From a checkpoint of a small multi-label audio tagger.
Model: 11.7M parameters, arch transformer, norm layernorm_no_bias, activation reglu, moe top_k, num experts 8, layers 14, width 160.
Training: muon at rate 0.022, 7300 steps, batches of 256.
Rows from expert 2 of block 5, named by matrix and row number. Rows with one number belong to one neuron. Each number is 128 + 24 x the weight over the matrix's rms, rounded and kept within 0 to 255. All counts start at 0.
# gate: expert gate (model.blocks.5.mlp.gate, 8x320x160), inputs 80-159
# up: expert up (model.blocks.5.mlp.up, 8x320x160), inputs 80-159
# down: expert down (model.blocks.5.mlp.down, 8x160x320, transposed), outputs 80-159
gate.231 [ 99 114 105 133 128 123 121 110 126 134  96 106 130 149 124 139 112 125 150 119  93 138 153 112 107 129 142 137 148 143 110 148 127 116 141 137 139 136 158 155 137 121 124 163 131  94 107 153 111 111 121 136 125 167 108 160 136  88 129 131 166 126 129 129 125 135 134 157 125 136 113 133 139 136 128 149 130  87 148 173]
up.231 [121  91 117 118 115 134 144 127 134 120 132 122 104 129 153 136 102 129 130 146 108 121 140  92 144 138 114 122 129 153 171 124 167 160 133 143 112 127 165 111 115 115 126 173 129 108 138 142 107 115 101 110 160 167 134 115 154 112 122 135 118 114  87 126 161 109 101 131 156 136 127 121 126 110 165 123 136 115 123 130]
down.231 [177 118 123 123 128  94 145  93 141 132 123 129 141 104 138 143 143 128  99 119 142 109 105 130 113 122 133 133 151 151 104 130 120  90 111 128 126 154 112 159 132 119 128 126 120 106 113 116 127 117 123 132 119 120 122 119 119 139 130 110 136 113 116 149 136 155 134 140 108 132 139 118 137 155 110 153 118 158 179 126]
gate.232 [ 88 108 114 111 164  87 131 116 158 119 181 152 109 121 101 155  96 149  95 168 140 140 136 133 159 168 136 142 123 115  68 109 133  44 141 119 204 124 109 164 137  86 165 109 158 143 156 108  79 154 175 171  56  95 123  98 107 113 144 115 171 133 136 180 104 196 132 107 157 104 110  80 107 125 112 135 174 112 138 106]
up.232 [118 129 169 136 139 130 135 135 194 158 154  84 141 118 110  93 105 122 146  95 141 157 117 168 106  79 178 186 119 148 103 182 175 128 119 109 145 100 109 130 190  65 146 146  99 129 152 148  88 115 191 153 149 137  95 128  67 128 115 111  66 110 199 121 143 127 103 143 186 163 130 115 103 108 121 112  76 150 130 137]
down.232 [157 124  93 110 121 122 107 122 156 129 118 113 199 154 118 103 148 133 107 153 116  91 121 157 122 148 130 133 128 164 210  84 104 104 161 160 161 100  81 156 156 128 166 118 143 169 125 130 117  98  92 171 174 112  90 153 160 142 101  57  77 147 132 104  79 144 124 101 130 148  76 103  97 159 145 153 121 115  93  89]
gate.233 [111 151 146 180 113 173 150 141 179 160 143 121 100  96 152 136 141 134 165  84 107 157 121  94  98 134 144 164 142 139  95 140 113 132 108  75 129 102 119 102  89 111 128 125  88 137 136 103 100 116 157  99 115 172 147 164 117  85 136 112 129 145 115 115 100 140 136 160 116 123 148 147 151 150 138 117 165 109 159 139]
up.233 [149 136 120 157 146 193 136 148 144 128 137 108 112 162 113 120 122 160 117 126 115 118 186 100  44  97 126 151 106  98 111 130 176 168 166 194  62 102 136  72  97 141 146 122 123 105 155 153 145 177 106 161 195 132 173 107 107 150 132 147 134 156 197 134  97 120  74  66 153 171 132  61  68 106 153 143 149 112 145 137]
down.233 [ 72 151 144 152 135 139 135 104  98 114 103 135  96 114 122 111 116 154 182 155 134 102 165  91 157 171 137 168  51 123 127 131 162  86  51  63 132 115 127 166 182  84 123 161 107 123 171 140 111 112 109 122 136 134 113 148 171  82 130 158 149 162 148 131 141 137 122 139 118 157  94 139 139 123 100 117 158 131 175  97]
gate.234 [131 133 132 126 129 125 135 119 113 135 131 131 131 135 131 132 120 139 114 131 141 125 132 141 129 124 124 126 108 133 135 143 125 134 124 126 116 115 132 119 118 147 136 112 125 145 131 138 120 135 118 131 130 129 108 105 132 148 121 128 140 127 136 113 121 128 118 130 114 142 129 123 125 133 131 144 132 114 141 141]
up.234 [134 126 136 126 122 125 132 112 120 135 129 123 116 134 128 117 137 129 113 128 117 126 112 124 124 116 147 120 131 136 134 113 116 137 124 113 127 133 121 114 136 145 145 131 137 120 113 129 108 115 124 112 130 141 152 112 125 125 151 139 113 129 105 118 115 120 129 121 141 131 119 136 119 139 140 134 142 129 128 118]
down.234 [122 143 122 125 135 110 129 124 115 129 121 131 119 122 135 144 125 135 119 126 116 124 135 130 122 128 111 124 122 115 126 115 126 136 147 128 131 133 139 117 140 130 132 148 132 126 130 124 119 135 145 137 134 129 121 120 140 136 110 132 132 141 139 137 119 114 119 140 118 125 114 121 130 130 150 138 133 138 132 134]
gate.235 [128 125 125 138 122 128 126 126 118 127 129 143 126 130 126 134 124 126 121 131 127 131 127 136 130 132 125 133 119 116 126 131 126 122 121 127 123 122 126 125 136 146 121 125 135 125 120 131 128 127 124 135 124 121 140 131 133 119 135 126 123 125 124 129 128 133 123 131 126 135 123 133 118 121 132 131 130 130 110 126]
up.235 [129 129 123 124 128 116 133 118 134 133 131 124 127 137 128 125 129 133 127 126 127 134 129 123 124 131 128 121 133 131 124 128 122 127 126 128 132 137 125 126 122 121 132 127 119 133 132 127 124 131 127 116 129 130 127 128 124 133 118 126 137 123 125 134 127 131 131 131 126 126 129 125 133 132 124 134 131 122 140 123]
down.235 [128 115 137 125 130 122 138 137 118 117 121 135 136 131 130 121 120 129 119 126 130 125 135 127 131 138 136 119 126 119 121 129 127 126 134 129 125 126 133 129 123 120 125 135 130 127 130 125 121 125 135 127 123 134 135 133 141 134 140 128 118 122 130 123 128 127 136 129 130 135 117 127 121 132 130 131 130 135 119 127]
gate.236 [107  95 119 114 102  94 136  96 147 170 161 108  95 197 125 149 123 152 113 124 109 159 157 148  91 126 128 121 169 175 125 159 118  91 151 131  95 128 114 131  85 108 163 116 127 166 119 126 130 122 106  89 120 145  92 113 117 180 110  93 103 160 142 110 142 117 133 118 120 147 142 152 145 167 142 109  92 124 116 113]
up.236 [138 126 168 119  99  84 169 114  69 157 114 121  93 114 124 106 160 161 151 115 114 141 134 150 117 127 157 162 137 135  80 140 144 101  78 125 102 153 123 122  99 108 220 130  62 162 152 100 148 158 122  95 121 102 107 112 161 154  94 108 100 160 141 155 108 130 135  74 146  97 144 118 135 146 113 119  86 114 157 155]
down.236 [103 152 106 101  64 152 137 119 173 136 135 163 106 153 148 126 114 100 149 102 137 140 128  85 177 124 111 120 106 152 103 129 130 119 166 103  61 112 121  68 177 119 130 116 123 164 133 103 116 107 162 104  67 115 105 155  67 111 183 111  53 128 134 177 176 164 126 168 161  82 112 106 122 133 160 126 170 120  98  95]
gate.237 [ 88 152 128 149 111 126 123 182 174 162 143 160 169 121 128  97 112 140 111 165  85  93  98 146 114 106 164  78 159 144 121 116 100 148  86 127 142 129 123 151  93 143 123 140 141 130 134 117 136 130  91 206  89 106 137 131 139 122  80 126 122 111 130 149 178 162 165 121  73 131  93 146 146 149 195 161  89 102 101 122]
up.237 [ 85  94  82 154 101 129 145 189 120 140 177 176 147 110 148 130 118 186 135 126 155  68 139 159  97 130  98  81 142  77 123 122 184 169 120 172 105  83 124 154  85 151 127 117 119 113 189 154 126 153  66 172 117 128  94 160 163  97 147 118 161 123 142 134 146 152 142 173  97 109 145 140 175  93 184 130 106 131  90 117]
down.237 [122 173 153 116 157 199  69 112 144  75 115 149 130 163  81 153 111 178 131 152 112 137 109 112 170 105 144 155 161 178 161 143 112 107 148 166  84 132 118 142 198 128  90  92 125 136 146 131 167 138  97 111  95 112 185  97 141 174 188 110 143 118 143 105  76 108  96 171  94 166 129 115  97 152 127 121  57 111 141 131]
gate.238 [120  78 121 154  88 121 126 160 145 178 131 152 173 149  67 149 122 118 175 111 122 142 117 152  96 136 126 141  72 117 164 115 196 100 150 113 111 154 102  82 154 121  98 118  83 156 171 141 114  94 134  89 102 189 128  43 185  66 154 179 104 138 133 105  82 153 104  73  86 112 142 151 107 119 149  92 107 140 110 107]
up.238 [140 212 153 150 133 113 166  95 150 149 138 125  81 122 128 144 100 129 162 105  81 102 156 122 176 101 162 123 119 160  80 131 162 160 187 182  82 129 138 134  84 142  60  90 144 106 160 162 136 159  80 157 146 121 150 147 174 101  96 111 157 166 114 182 142 150 148 191 103 162 107 155 116  97 125 153  95  81 137 169]
down.238 [ 99  91 134  79 133  85 144 182 142  95 129 137  65 118 141 137  79 148  98 125 119 114 164 129  86 107  90 178  60 142 161  95 142 206 112  97 125 106 119 118 131 151 119 118 158 132 123 162 129 123 132 144 141  95 110  99  78 104 101 158 166 166 145 139  68 181 131 162 180 102 101 171 120  95 128  95 134  51 158 106]
gate.239 [110 119 151 118 164 152 128 139  82  95 118 120 100  82 139 124 123 142  80 153 150 133  86 118 117 115  81  91 161  80 160 129 133 136 145 127 156 146 126  85  89 159 158 175 154 172  83  81 146  93 114  72 169 159 146 113 137 143 119  91 176 113 156 119 160 165 116 163 121 104 192 103 119 105 140 122 149 138  65 147]
up.239 [128 171 106  92  90  86 140 126 164 171 146 133 150 164 149 120 122  68 125 148 121 110 166 147 137 124 159 164  88 135 121 177 127 104 165 141 145  83 131 152 164 120  99 120 113  62 155 194  97 132 147 146  93 143 132 147 117 118 116 114 135 158 150 145 138  80 176 112 160 139 112 112 167 133  83 183  97 141 191  89]
down.239 [184  90 177 143 187 114  67  99  77 126 125  85 139 117  99 143 133 111 136 188 108 131 151 111 149 114 137 151 182 110 125 108 122 116  74  92 113  88  76 128 122 105 103 163 137 162  70  89 109 113  98 143  92 139 131 150 121 139  91 123 137 110 163 177 176  89 145 116  57 164 152 152  97 124 129  94 150 193 173 119]
gate.240 [130 156 102 140 101 132 154 115 137 138 104 135 108 147 145 155  89 128 142 151 137 175 140 142 160  99 130 147 155 129 150  96 151 120  98 130 162 144 138 126 131  98 113 147 143 121 128 127  98 104 136 106 153 135 107 133 142  91 125  98 123 146 103 137 134 130 132 142 128 143 105 193 120 141 165 117 110 112 126 159]
up.240 [ 91 149 110 119 114 176 120 118 142 163 144 109 133 122 140 121  93  64 138 121 169 134 139 148 161  75 145 120 167 111 123  96 128 143  99 107 146 142 108 137 140 101  89 114  94 136  95 126 138 122 146 142  95 149 110 121 105 137 130 137 149 176  68 179 150 146 161 150  85 102  85 160 170 170 111 114 158 116 150 123]
down.240 [127  93  91 164 188 105 143 125 115 123 105 140 162 119  98 144 142 108 118 113 142 100  69 125 122 111 149 148 117 143 104 113 138 136 131 141 163 125 131 178 135 161  97 112 122 143 132 130 143 143 128  96 119 105 108  83 114 189 133 159 135 126 193 109 119 138 107 136 134  92 118 133 128 109 128 121 142 153 145 134]
gate.241 [108 132 135 165 125 110 164 147 112 112 114 149  97 110 115 158 160 133 114 135 150 140 180 121 155 174 124 118 131 108  68  98 154 138 120 107 129 151 128 111 100 112 145 139  98 126 124 128 115  99  87 115 153 149 130 155  97 106 112 144 129 127 123 120 119 147 140 161 128 130 140 147 124 156 119 154 156 100 128 138]
up.241 [113  97 136 162 136 120 138 128 100 148 106 151 137 127 131 155 118 139 116 130 128 150 138 125 127 146 139 153 138 121 109 114 149 151 105 122 104 144 121 115 120 114 148 102  96 145 124 119 146 142 127 136 142 114 103 131 140 104 172 130 131 107 132 119 124 139 133 143 108 107 141 138 122 130 133 150 143 115 124 103]
down.241 [187 124 142 159 141 113 111 110 140  94 159 143 117  95 116 109 125 112 134 122 174 105 130 146 111 113 122  85 117 108 110 107 128 157 124 118 162 105 136 149 124 129 129 151 130 129 154 115 129 125 121 136 129 135 128 130 117 146 147 131 138 119 157 130 135 171 141 101  90 134 129  98 121 135 104  90 103 138 140 131]
gate.242 [ 75 142  68 100 133 178  69 147 120 110  96 151 117 150 142 147 120 113 155 107 111 176 106  78 140  96 133  86  82 143 134  83 122 160 173 167  69 123 161  68  99 118 126 172 140 137 117 112 162 107 115 150 106 106 135 137 131 112 115  76 126 102 129 113 133 148 145 107 171 166 162 124 161 154  65 136 111 115 129 137]
up.242 [146 156  76 129  85 151 115 145 116 105 145 137 140 125 100 158 158  81 166 181 148 124 116 107 150 102 120 150 108 169 127 151 152 201 142  82 109 124 149 123 100 118 163 157 156 121 122 176 196 103 161 105 129  93 134 118 142 108 126 107 100  66 113 134 170 154 104 165 160 151 176  65 160 166  87 116 140  66 139 103]
down.242 [123 197  95 141 158 112 117 117 157  33 146 101 115 111 102  96 129 163 162 150 127 176 153 136 136 110  94  89 105 141 115 145 139  85  97 124 115 118 103 152 111 147 123 141 156  93 132 122 159 146 169 106 106 122 167 105 135  59  87 131 123 118  95  99 129 156  99 100 131 111 142 119 133 122 139 179  77 124 138 120]
gate.243 [ 95 123 148 115 100 174 158 134 177 150 129 137 144 159 113 139 109 135 141  98  80 131 147 100 142 117 142 151 112 155  74  89  82 102 170 216 118 128  68 145 118 169 120 141 194 114 131 110 118 130 126  97 139 145 123 131 111 133  72 124 169 149 118  99 144 151 136  74  86 141 128 171  95  91 174 117  92 174  71 135]
up.243 [166 134 128 141 162 136 129 151 122 142 128 131 170 106 130  87 137 126 110 117 122 184 128 159 115  77 166  91 110 138  45  96 119 145 125 191 148 121  87 108 132 177 137 124 105 170 133 114 153  90 100 117  86 148 115  89  86 151 135 158 123 123 105 143 222 132 106 146  99 104 104 115  72 128 148 152 127 151 114 110]
down.243 [135 158 126  94 124 152 106 155 122 133 124 104 130 157 121  75 120 130 130 141 124 109  67 168 127 138 143 118 155 105 109  91 180 128 167 102 126 107 149 109 142 120 107 113 140  92 124 127 174 144  68 202 149 126 151 159 101 101 141  62 117 135 140 119 148 119 115 103 101 101 127 117 193  95 187 103 137 151 142 138]